Rows from block 3 of a small image classifier, named by matrix and row number. Rows with one number within an expert belong to one neuron, the router's apart. Each number is 500 + 40 x the weight over its row's rms, rounded and kept within 0 to 999. All counts start at 0. Numbers have three digits each.
Before each expert's rows are labels from the 100 images, of 14848, where the router gives the expert most weight on average: "lies over" is the class under the peak; "colour at peak" is the nearest of a few named colours to the mean colour under the peak. Only what is clearly more common there than usual is listed. The data: cartoon faces.
# router: router (model.blocks.3.mlp.router.weight, 32x384), inputs 252-279
# up: expert up (model.blocks.3.mlp.up, 32x192x384), inputs 252-279
# down: expert down (model.blocks.3.mlp.down, 32x384x192, transposed), outputs 252-279

# expert 7
lies over: backdrop
colour at peak: white
router.7:487488564519478481472498542435543587538476508542507588516504449484548505571511542535
up.0:499474501442554478566530493522495468521610441548455441460595530528505490533543483502
down.0:610513515572500542446566423427505485425455475445533535410552515502490474478520445533
up.1:571533493484460509557495410544523523521482498530496502508489542453441453511488530458
down.1:511522540520471513498467422473546489533500525544566433480546490554513486579493565429
up.2:580419548490568524509525504484434548460515495476464518542485485501509485465565547456
down.2:436450457427509456499501457486503504517469512499475555508490488546512465481445593473
up.3:504515544506543567513491460504541510550431501486510492470465484477487470444524486455
down.3:514479507495435457478543531559436505517477456432450518446463552571490499485580518483
up.4:500405407484539438528519441594525500578526570460495509468496556438519454594566462465
down.4:530526548487459537499511473434483452498589460495467564486482453419521469468543471525
up.5:545487451548424412521595500514533447472537487572506478580487458478559464559547443461
down.5:487527500501541512510541546470494589511511553548495460505466523587566505507504567499
up.6:532456594548512487500470560436470518465552551465493527527458435526416619442544534522
down.6:487400389516479536518483514489485543530531495451521498495409518493518619398431533543
up.7:475464444490473463523556476492558503570415553456512466548457517500562457436522463517
down.7:428490510543485455523503517468502440502438493515519431561463524437472560516445553546
up.8:508524507499495440492485536477471510517476480514463428523494466516513602475564485574
down.8:495482433479462573491550540479474511479473503455485438526505551520491598490421504528
up.9:488494511465608503480432532504435575538449520551486550468525483499541530536549557548
down.9:500474542545514509466517526392476490465462462501538478483500496469485535482430500555
up.10:519460522501495462480486480517471553466447445547515555567503548449502485544448501482
down.10:516501516477521497473514445426480476491506538490559529510548514481493476512612502504
up.11:497491518485492502491492475447455492413501493540486494487490496486514449479559486560
down.11:466468540489506488481481483446500587509553511531458446488519563515523556499454450504
up.12:455506478505478515437484504587450429493501485578426518482536504493498480473563456537
down.12:506500482481447486521478537510526486476538461504493531509552545548488489514459485500
up.13:494501514575508530516465520411462402526439615469463464515453465504421501478440550551
down.13:521511405478506530480388462457571521573543455568486455508467461538558557465455509456
up.14:485565510512466419497538534556532466509554498523519573525552522505469419475553559494
down.14:488488489518493516566514532476510439501488542467527506467501515570438459533499494554
up.15:540513496460472486502462440448526516526539488513504499469517491509516647502517489499
down.15:568515524436461443454579512546536462510567504489515505517512472455608516482468489447
up.16:517388504463465499517525515501478500522536498493441509455528563534525491559547548511
down.16:528564495527488479490588575535512454495464437546571486437517507461526504502486512553
up.17:494429438481451464548504444471502514481459477502445529476475423478489508505509512498
down.17:447515461549491556462450501496557583512497530432534581547500490545498563477476509470
up.18:392446513492440485499435492483457492471503555454436508489468484463460431514494442449
down.18:506475481541559462492495487434547517572478546488540460472567532465613525549487481541
up.19:575470530468518579436518514457485450472504518488490496510530460499537562502511526570
down.19:447506427512538497453515495513484546562458386528510491570441546503483569414501510522
up.20:527439468488431536501507501438419472467484507532497417467530501482537482475477489476
down.20:464455535486461481520415494531519479550496529508409486468545452507517559431504554474
up.21:466520444532547470511436509505510477451464503509524532549493476540543482530532505483
down.21:512473509482476586489511505553532516538548515495530502497550462622559527507504543532
up.22:571488458471526480493492449506496504488483516541449484609539483508427511528540503472
down.22:478492474475499546413449559493435505516460547509587484483436576494460532503442554508
up.23:507514444511403418467460409437479519536475547393474484469459521509443478495483469520
down.23:525522497471563456436457427467520514587602433563463454548476453538573554509495458486
up.24:495461528465466505514494480543504536533489540554569461499526498455494498552489538430
down.24:530503516476524487416458425512543467476415523476545497420461506509530451540551485479

# expert 10
lies over: backdrop
colour at peak: white
router.10:426533417508540451570477558507527487511530480467459533473568591471436462519492535503
up.0:548475540447489425473621489489508490582517501545560458493586483513520501512521461546
down.0:479498475512590546552482535483464557490512539471451497447502479498469554543495488485
up.1:472443512459532521520497540516540500555490487621483458491448478440562485516399497475
down.1:473457508496462514543541525550548520442455513535486463625460541566463567518500525492
up.2:556457487544587472482435484482511522494619538534534456472505558448507497489435507504
down.2:501566580522564435481554475542498513515546453504523430519548616431492491535474504522
up.3:455521494521498470461526482512511552457487505505474554540494514554456472555517563565
down.3:593557479444432532518541565488520477438529458622523408559545521585513450500481451526
up.4:477431537457556538515561537486426516515501497509567477514512457510460532480519543604
down.4:454484530574460477472512555480568549506529535564583518546518535484516541602479530473
up.5:523460508538565557516475478419549441491465587599517440488521557500513574464474505531
down.5:539461436465544476552520454488545531513472428525516532495511479516530436547457466470
up.6:516498494484555546559553495523519553530573523459426551547585451569452519517438526443
down.6:474515499550491512491515497479497486466563499545557501482549543539529507496453563490
up.7:433481539479548509527519555440444482538424600425523478453482441469451483538503462528
down.7:556568485587514503570641452505531524446530417555481499507520494483497462488528534549
up.8:577428476518443610551483460468476578523495537534480503490561515522434448461529468509
down.8:484512475531478527565436477564500480540504465602462567481514460569520523468462505571
up.9:456519472467445473613520491483490491527509503540498529591438526460448483459523486513
down.9:495451548560552403570510539548542537460488541489481485507491486462503510484542584493
up.10:505528496546550521552463473425538487502386505543467444466533449524462507507502430560
down.10:469532451491479509528492424566522515527471507537465476484593434489467487485552505541
up.11:530497503527489569492554552470485535492479551514550531480562507531504522574505517473
down.11:437446460490533495497444484462536484489559489528547545522480523489505554406413516477
up.12:564481590513509534479479551553522545560607493496462543559497508540478553557438492558
down.12:462544493536457503526508567481514533468473490541529497490493572486549549422507487477
up.13:490454455506468508486511501483507489486552527554448484537472500525529452472480469489
down.13:581508553508547402521512516504473521504576493511507486480445514500443485478437550537
up.14:478396447588485528490487455545526453444519466465493511487388517505509482523446505526
down.14:491518401448476518518499476525567549490427566492521572520538507419538506531468483508
up.15:469500553511495456510480460430521468474529493445474541569489460501534506524573520478
down.15:542540536468537515526461567543527487461559410473492462526527522491465494511473460509
up.16:510497435429533468476474520572574473462570511494480487530443484468550589451510502526
down.16:446535519491497509479549516588533543503557504544546523469420527521498518570453491501
up.17:527555535496511524506504534511516515438520522549489490542537343452552494457489460430
down.17:437499460527475510477567479498576520482458522421572432486520507566586453580516582458
up.18:493491462525547456415560506404547530490495491523520479466517529527498522523546608485
down.18:479542506489537465511548414463504449462525557547507462530531523504514474491489557443
up.19:518531441446433489479504532464512519438466517520520535548525472485519512457521474500
down.19:517465500508568501457474489526565594550471513507487533450525503474505555534452550509
up.20:492439462499495467525493488463518551474518575521491488501453475449451485577486475502
down.20:551584465532441578512490557465476490544529528514577477433450494572528500515527494504
up.21:483511448502521453554510519471501559482434521477505563482523483488472491564544479524
down.21:493473509468504548439474430497491506512452519542504471515435452527443528447524563517
up.22:515515444506500497501460475547494465513527495501457534518529526461493510462467479444
down.22:538447520471512559516482503464468470541478472515453483466500485499492509591444458496
up.23:461423525527382506462537595549548513522522481504523532457542552407452520475487505454
down.23:510447472506512464467499543512512482461500537484491514545502562554525503474541511498
up.24:518481492469443462447489451452475548474483561418450487516580433507458417483495472458
down.24:547478412492495554490552540509501505643498537497520511455468481514501476528498510499

# expert 26
lies over: backdrop
colour at peak: white
router.26:480543513493510463546534540579447459473464526518513543479501582525493548551545459461
up.0:466548531461494487574540543439462484564529554553561476475518526560460493505457556492
down.0:568473534515390516540435520491470483453508470481443464535455542553464471448557462567
up.1:579554531494439519504489499504506518574495492544539516488517444511448504545504474485
down.1:484543476518556466546571463562552486503486397500431485473551465429464521515521489556
up.2:484515545527564535530478533492478554488432494467475457519527508558501457523519479482
down.2:480415485457466427469532495470505523456546504441509500517455525589482549459465468602
up.3:507563495476472491529563525539529450511451502505456551558580473427566509521496505435
down.3:513499549456456548468484441484572530480462485482452474483504449484475489588451467503
up.4:512524467544559496508473480494441508449508519460567550525490503489537577445460463486
down.4:494520554479481444534423524544494446488435551395507470574534519498535469461567534578
up.5:534411463430436448497550499486460453509562490504519468534476518494595527427559485492
down.5:470467553503533513471523567506388527511524464513516432460496473566454559447495442460
up.6:461511556464520386502521484495502479474564457428465486500526414489515540542567482450
down.6:488447517540493496525533533539484556397543634470526499459499468499528489468510504517
up.7:488564563448518392490494528499489434518527505541443522517508460464460565552500519480
down.7:541535518603521526440526447504519523485543481488486483444515537422501437513527443505
up.8:583498511490522587523439496470500464435494508491569479534569508534526490501388461514
down.8:468443529531454473519543448550449495564504478454424540454496518408449476425585544499
up.9:577451521472459522488537479434375513538486471544542554498548470521434536486560537458
down.9:543441488569501540507539562484484529440486540482519510481481518459559514545464491520
up.10:549483502536509472514510480547507566556449525513452471525466463415548531470558548544
down.10:480482450456525409500521430531509432463506513495535526500505487488529595539508462443
up.11:510508537371514501494479477457573473453477527533375427482514471497533461456494530452
down.11:492489531486467507489507475465447541454464476459543530558511496519415481526504511580
up.12:481526482407524552577530543499567555567496479507447472567403502486573511574519539479
down.12:458475480443477521581473532512460592452467563524511529551529584538469516506489479554
up.13:526538531495547463488531475516510419513460511546504511539508537357523486478551525470
down.13:519516519474517481481476505518561510517448555453530527517455493527442508517529491505
up.14:457535444522484502512542464506483467563430573434533494423573535483506556570472483522
down.14:550537505574457538497493539557527494511482493579479489486540524525524479569573470488
up.15:495510495478516491524539509581468561499569437473576530542495555577510502540553475504
down.15:536447511521555435452504494479504480470497486502502515535528522442566437513464507470
up.16:555453530467522545546502547538439509475435513495529512583548502516481462516412442438
down.16:500476583481490546495497483454573570561479515522533541461499523538526506470563410539
up.17:492467495487491481503470525483483555484557516516518481424498556489495405485506464515
down.17:444473498523527546522541521515510564507457477403495474462480489524506543469565483521
up.18:498538516507521549516488535499428543599495463494566490502612480500495516457506519524
down.18:542476479539489506516509486466541486442483469529476512470552485459535453555465539435
up.19:504517498529479553527479445566466541521492485575540506444525484497488538522510495480
down.19:522506470596499492538488493453509498480496495540482608490482543501509474527476530492
up.20:449524490461482569464427413540577466453475423433544516490471489565484430504521463446
down.20:540456554522433463489527449529522455514513515541499459475530514477506522517481540537
up.21:522526496534475492492513519521511490480443544547497428532454528512545461521474538508
down.21:464446507382470507524436528462471538506463505433462486514502531487442507465501528518
up.22:499473513564454586485436560472539496514465543509541449457433513550452545465466601524
down.22:461536484487474476506554415522587511510452487558479505552496497553480517481516563489
up.23:466487530504487499462494523513514446478527481496459495548538515498530508478502421477
down.23:505495514491492548448481565543553513514510368519572440547495479605505545446529520496
up.24:419479514450528535456521466461494545480505500516488467521540516464485503506494478459
down.24:466479502474507533532471480451503441514411605450510501502486490565498514435437504539

# expert 19
lies over: hair
colour at peak: white
router.19:512536508486474499495489428535539461472543463531478522504509457508482538440504520467
up.15:506544504492559481509478441515481467510458516516557448493509492496465534518505547435
down.15:548531464508489547534474504517539538473486440478524535551479488526523494517495467573
up.16:534535513441479479508441513471539520470482488529492479418429551513506548473449464494
down.16:511449495519443433469536493479499567501492509448443491524545460472494532513484536566
up.17:493502502466535528465519592522461536503491507481513460498549497525485515532460506520
down.17:484466447434478455505517443532514503494479492436497480439480527463516432518481514536
up.18:562524468449535457562490536502551534583515463510503439499517512528474534508521600476
down.18:499501440478444528472474479542514539411532540378512516440509502529541481523529517520
up.19:508570485484519587544506462467509480517468587557427493534434451491468455536465478484
down.19:532478563561460473479553477480461484467511530476536557515475524467499457452527516507
up.20:508461483534506485498527470495453459413463493567537424525515496522454537482532512496
down.20:478521522513518606489508579494459497426583457485526502435533409481444472473527540555
up.21:527478487455539492433513491454554517553525502502509523467594483464581492495502590486
down.21:533514503513497534524474463468469487451544519482541487390544441492548484476434463505
up.22:406487537505529509486471477467516495506524542596425522479419486510416524503452506463
down.22:513475534535514522473506469543553502549529466494484419437515503551481471528479453460
up.23:471506516584500490505552542563578435433502506516549491474512543443525588496500490459
down.23:565538506495419504487498523470473536498460521439542478544512464514528505526564508492
up.24:492510501550523439542525434536460490457521536565438467512513539493509521534551530490
down.24:452474570523444464500527454549478484542475469498472419569442548573506521446557534441
up.25:508484510450574513506483534417519532549547524499529494493566461475396487485456556503
down.25:483575521460482507463466538466477547459489473464452484457462482488528524507445457493
up.26:492455493560504481457426408518535474435544540503522499473574524462549493452546478487
down.26:510503478485433491517508548514475546517528404540463470505464484544515434591457501516
up.27:530502543521552538434520507535493556526512521555460538530505548488466539477423509573
down.27:422452482542544540506577461476524546477409530522532537455481498552550483555570463495
up.28:541533461476483488457448468457492478607527542537468488490541517461468479524502500577
down.28:475512466532528521477480456627540589540475543466492522497493507456548459514417549493
up.29:508499468483582592542525490485498485564581555477452510437490520475490545530463465514
down.29:549518569456550462451502523508503548499461550482517500489523482474440505477524434517
up.30:553475462500484519470547561591573511515431490468518546410545583485485513490515517471
down.30:490495430533477530462454522534491522483485535553505466525481484521462584538460529492
up.31:484494471478460456440463453508536541486465485428478526515505470468536441481502444468
down.31:554474415435541489488495453496513547479481553494452557465440447462492475509442494477
up.32:512446543465535459504453483530516456496522570495517512542484504463474510419470462505
down.32:484476530436427510462470618510526562461426463423483508446499513494585521472534495556
up.33:537455515503521455522539492509425515501474467497527414528558537517437476522431459516
down.33:434507505573504469484526456564519550546467504557497528474473553490558564442503475431
up.34:492447569475566538491516565463508501508499502417525462540468453583431548554503482565
down.34:509453504513526523486497493484543568555511445563471493436420531531526516564486539508
up.35:457568473544498574549514554452475543480504542471464571448471514478424509500451483492
down.35:500468455477507498456528444448506458564477625565521535529485477528472492476514476515
up.36:538527517452555496482527535490469505466499531481596500418562488574420479504437450586
down.36:436537492503443498500498486480504472441512496459484500480518530447475470563556516491
up.37:505596501553497452634511465447445490488488483463508436514379448566489598576550577455
down.37:534510444466503497507548452451494565453534533498521567509517517513462501480495538485
up.38:499470539503526426421477492447476510490497478470553425495490454458495489508496548498
down.38:431492563461544491492497450503497530516544468538468494413518419519494513422491494446
up.39:528506531510498518463538498557477512532515511541454529416541522504498459554505437489
down.39:441497379491570453458405539515533524443490534495487482478499503494571464514461526548

# expert 22
lies over: backdrop
colour at peak: black
router.22:487550439507504431438539567533514479497421476484490500500456555481501451467537540523
up.15:498465462500531507416555502503526547443507539475551433482502525473547557436486501440
down.15:477521493535482493533484538427488473499491505448410533467467503461547496428484541488
up.16:515515491530538541492505453503510483502497498546520491465537466483454519523526532541
down.16:618484497507513513543448570525424525487444464524478473429482543525566519430491484527
up.17:496477485489506502484458490493578456503480629528489510480441570477533506512403498511
down.17:519499551534400495508488479457502466595434554471495510522508526490570525484449450486
up.18:439538508500496470502542483515548421492513598502523427468449517532560519444488487514
down.18:533404438551552563596491519501531626460522568410500497573513485494490552375519463567
up.19:519498556443494553491533491486497457521466544517585503519470428466519476546521436459
down.19:449533494448491432494546502486521591560531524491465541507494484476526495488470551498
up.20:512499529510554513491547493534536512490460450550434539436494436512519555462561467512
down.20:493534494534514488442518454559494513526445492523432518464538476473530542503425486498
up.21:542503520527535454475482561435549555583474550529451521499501500494459489471492531513
down.21:468510455516537590468467529510460514500486491474509514481523450526516492499503496582
up.22:518466540497494507469439525465502483564499502493508469429482525493560483484545524462
down.22:560486509549534504546509495567527537519515549523549509478506425503453532543518498564
up.23:483469475566561457474535537518561509504453532538455555497538505458615532416506519512
down.23:491549398492494487542521526547494490545474541547496516487507531541477524434432462489
up.24:545461476556523578519484475437463535569457490550608491547450476509426482482514500445
down.24:533489497446504450532482476556522470505497523483536514479532446486496515578457493510
up.25:454535513482541425477502487512495507427501585503489533514527499516483489490527509527
down.25:485516449528544608469485552463437589468511574521471508525467456525540465489493509440
up.26:513432555527442526549520543465484517466535435524454448506577513537489490448575511480
down.26:501548569414525486558423554488500573535538432454540449478508505537500422572535514448
up.27:434493507522538561585504515520552538502560465496535559527528523508513537416453422470
down.27:513542490486555451492480453483467461493535487512495520485545493451548505536435516498
up.28:557437475543504496474572542548520529483500485529568541561496481471496516485513407439
down.28:512562475526521496469548434427521451508586524514453523458521482583529549481488457472
up.29:505473489464512550491432514444524481496523601523512523526471505480534455516526456449
down.29:426536511495470544483499507470513513592466547406492507451512507465478498463462417457
up.30:505460496516590491482503482486448505481500533499525515545454526404502539519530541535
down.30:570529463486552506569480530469465477472491528521439424500471475554523513464519522541
up.31:481486438466439521508550509526442432481475466465546478435458516476425422547510528446
down.31:469501521494545549529501516531518513482503482461472484529399486463448539525496518507
up.32:492562494502430499602490470527588485563489459495493530509484543553560453455498539492
down.32:483440622557458435550457478478510501464555518433514530530474523498515465479542567454
up.33:579501464534506493603517500492509522497457520477543521533535425490582516476493472460
down.33:506468463497522488486530417638471443439529500546564567451587456451537516499518498494
up.34:471553504512446492550483543528580499494509533495514482552555490521558489522548486523
down.34:490516472521516520466440513480499527433487523498483504400439491433505499541525617551
up.35:476413499554484537524532507511488524439468490491487510504487569485561486532487539566
down.35:543516538494487536557498559458432531543487521455521491533494483495490462503530523501
up.36:523462422514540498483491502515475523529547491530440518523565521568446514431537489508
down.36:483524441518530538461497546590489533564471545563464502452498464549482513549486442515
up.37:430476497523509474529542470443521454507492540544533466523491391474473533489461544507
down.37:456470526481502457536518506484481480501456514530570502430521494513496524506484486546
up.38:492415542473529498470499470523475421494496504447548428493466532541556478530488542433
down.38:435568571404410458512510519420534477482515481442469481510519537465479429445508461473
up.39:536525518471609477519441474572482517497541515556519467454496503487504466520449435470
down.39:452473439592454507477480537478458546460564507507410498508493430440504508430449492504

# expert 3
lies over: backdrop
colour at peak: black
router.3:487506443504564521525526535491547465459474522485432414448502575491509555465480496463
up.15:460481467524494472496424453436500433490549502519511566516495452519449511502591492431
down.15:536477492467490448471474512481448467587458527536515513548470482510545446445473495495
up.16:437459492446533507511508511540469481576487534511487470492551491437491575570498540457
down.16:518416506475493481495464425544516518527459496496493543499497484475490469471521465555
up.17:537460515480499527507533563524538490489454495572564480522465479491534489504517553479
down.17:461489481435558516450490550474515586452516437540438444403499527493535510533502549513
up.18:525519553500501457527497512515578455496468485515584479530504459496492494540570508566
down.18:450519433413525530485418520508451469503462494539466419472477556492540500462464510491
up.19:446556562463512517552500501486552499539520454449478538490528553443501605551531549510
down.19:464565524472552532550549508514563437562465514541511470466495551483582466552518505534
up.20:565538511421425484515532508498496496469459501529477538456460506515532486471521490553
down.20:495487487614533389533517489453491444487500512522480520469477483551470506523542499492
up.21:516515454571494514479518468518435529494526546471483502483506511463530500513470564492
down.21:562486494460488481503553465532552438427491443558441512506522496491502453504513451512
up.22:493603482456498506484490482496495498446514483474490529521463509522407477450489468509
down.22:483458507431502495532514446498468470481513413500498547447549410591423522511461469488
up.23:531473534495460481460535496469439510515457435516508441456479558515533497456470518502
down.23:511479443570436552536512427506558530469516531522506548460541544427518514560497472461
up.24:470510517556547541532556507494482445478585563497533528504476541471447514492503512572
down.24:497517503530475485533538542511537527456556506531478477486513548439506456578510478538
up.25:482527531510553463508480505478501448442492474490536467522465429470505535428465479540
down.25:510507471509472531445510463510522480485542506468502418491590471502504537480475433528
up.26:519451523553594516499510425454474499473385550511514555472487461549477483511509535484
down.26:495504495436505460513454492508509465502505429507502465614540538426557457492546474491
up.27:461523484494486494504525428512556495497598455473536370561534463495480480438565543459
down.27:442523497522435475475484517523498473401572466458504480474504511566534462447445455580
up.28:523523486512533576487510497585497549423546565499504433488407507471477398461502525470
down.28:468480487495431477505538473530517551509494479518510519465549496540506506499512490543
up.29:447509491536563498438468503500528542485460573534413457505468465522543482431498549442
down.29:547467443574494506488474520491486519540519559481477499550462485452520499476391509539
up.30:502474504530462509385510459499479523469528523493489475512490486508523488552506543423
down.30:502501492559432475536506511522429458475526457565475486546523416479465489500512508457
up.31:515448529575523514558512471460422607478511484509479486467473537466435563526447460460
down.31:567492413475493457503463538539469457568497504550522470502500494459503502565559490503
up.32:549546453597596560524499510542433505444482503496425574529455491426483490495545545455
down.32:562441503398436464520591458485467442525500462586481434492577491506434456486523505482
up.33:471532503531463493564513468528456454606497456531483522504523498509543584483603530514
down.33:454497490405574467472447444447529478551474493516560531509452480510497569555517469520
up.34:482476466592477480412425592475463483542492469421435499475452488437444552496480471524
down.34:436445526435504459497554575530507529483487527539553540550503454436451547513504528479
up.35:461496484464593515514524449433457485507479531503487482554482508470462491488422485462
down.35:482472501413605498484528505549574555488492476570533452524479561484502528504450523442
up.36:469456486580526537541522515525578477524448542475500470556534478476448450485482478572
down.36:470548441524444536491471490503461577507524553428488508436529429508411459433564481587
up.37:519529449483508449507588516483482494512505524474554490478527484478505550516485490488
down.37:559472503427487501540461491544565493568438478484552426532477459478465475480467457463
up.38:459452497520584540523523491505472483474472521473512466478519485451526422453514541457
down.38:530454483476540497487597457492505438493459406510495470532492451482466443499566489451
up.39:546470474498577475431561447499446549518540531471504503501509486507501524487495454528
down.39:387522493558554461448507513551510476491425496455433487532487472469536519443448479480

# expert 9
lies over: skin
colour at peak: white
router.9:501469479479488526497507407547487560463492444479430420429564442482542524498486514474
up.15:452551574473476517457558505516445504477486500514475516553515541506481547478488480540
down.15:534560412432587551503442461496495517504544541460543535513512557512502444536534474534
up.16:468471511461512479468468492489485455576497534448516515553492508548520486483514535479
down.16:489585489517509445562476512531463536534527487517513467529527490512572500483467536503
up.17:464493569537624522472482446442543433461447507500517463581483501423519514465494479480
down.17:559465525448450529518524511534447450501484580484513533526510505495504503501582517439
up.18:513550540556488475514520405463452526535590464441445543487531485568467541536476477577
down.18:534395467441529568486445472464523467547486505582517496516583489482451533526507537536
up.19:518564538560497512556527409550485477469529546453488493439558474470525406557524477427
down.19:450481509479544507484486553483422533539454542513537523439508485540462562502481465547
up.20:487516510485448556562511482493518543526549503521530549427452562458535533576475548494
down.20:471507538553501466524540532511497447438516497469484509491481489549459481517509533492
up.21:554424445577533559540544536501529551541520477476476450517488538429467515453482493580
down.21:530429500482472485524488469534520511518546473458506485503531482454474594498595524440
up.22:495459516511487471560477435492477525554505477418471516505538480465500513606478476481
down.22:521484531498522479474613570504492500534475516535525452493554481519468570560441486530
up.23:578439495470442546506595498469587484535529511526454515488500417501496457484484548479
down.23:500495440480516510508512457557551567552489429469526540421474503484455561555477462543
up.24:484557442494549556539450552512513536474505456488488586470505537483511497434533519523
down.24:539528472514457490598520486562493531515475544486509487520448538491516533419512501547
up.25:464479510506474555466548505502474520521577507536496538517498466552475491536484471423
down.25:542516547501517538546561560477517493438526523554489610477474509495498503484379569495
up.26:562481491444508513539431472442486463463595441537472465512504525456532486543511537470
down.26:427492496516490509444462505556486500438502486551460443517518524458517457490501493456
up.27:492453439459463526554492465502528491473446491523503553501424490494520512515554467553
down.27:498502463556500476522559490535505458503474542536439432522460545527450564457546501515
up.28:404440506550521452470549410494488587507489502467466516513531487543504493435466484540
down.28:513490480529543513532503448516510507538491539577473500449499468448523456524413522537
up.29:467428538555520507488407464433535491520528582453506519536533459506472467606546417534
down.29:440453486526536517502458546473510507510501527532480497469485466503537553524477513376
up.30:490487543472475499486454574462504543417546479463501473454474456448574572472489460465
down.30:443497503492458481540550493499487431555471491540542501508534445491477550542571485469
up.31:483474461538556488546562524554487542522526526506405505543459528471523502485466532475
down.31:513423472499595510497529536526521502524517472519394460449458471423498532474512451554
up.32:486463494564443558494535402466493454489529501483442406494520467588443471566449472468
down.32:516464481496520534497501529473520455555439518498497477545564448544487546522458462487
up.33:511460512452474482470511462419497497518495508491455501488513483575600545417478481448
down.33:492497476457436504460523484536542566547458472491488510455507538487473543579495535511
up.34:474514505499505599593538460458516486512508561487518525546523483462485511527491514570
down.34:516500560454483483478476432509543507445492459527536455533568538560532527503524470550
up.35:453491511463539568510405474539516539543590456490542499576480506547504494504532497607
down.35:489407488485496449436563509485511470433526526516486429571545530434517481444489516536
up.36:550522565462398553487533561471550476579521531544476479500477448511427471482495514479
down.36:468526517529485485532549397442512461474568532472572455508539464513539502549505494615
up.37:446526478493498483489500524498510472544446499541544524487499497486554525517467455474
down.37:448495440483491537537548538559492502440375471476484525466454518491469449470437455579
up.38:483505563461478556502408499506496512459481519475522507475486474548455517382536494430
down.38:439489487605514415488442434489494535592523498492520502453514490502550504469487479502
up.39:523494544445501452502473487458557469419488541534478449485478500444509555494551428550
down.39:497509555581444422514529525432435466464498493561495511480574518536465510516496434487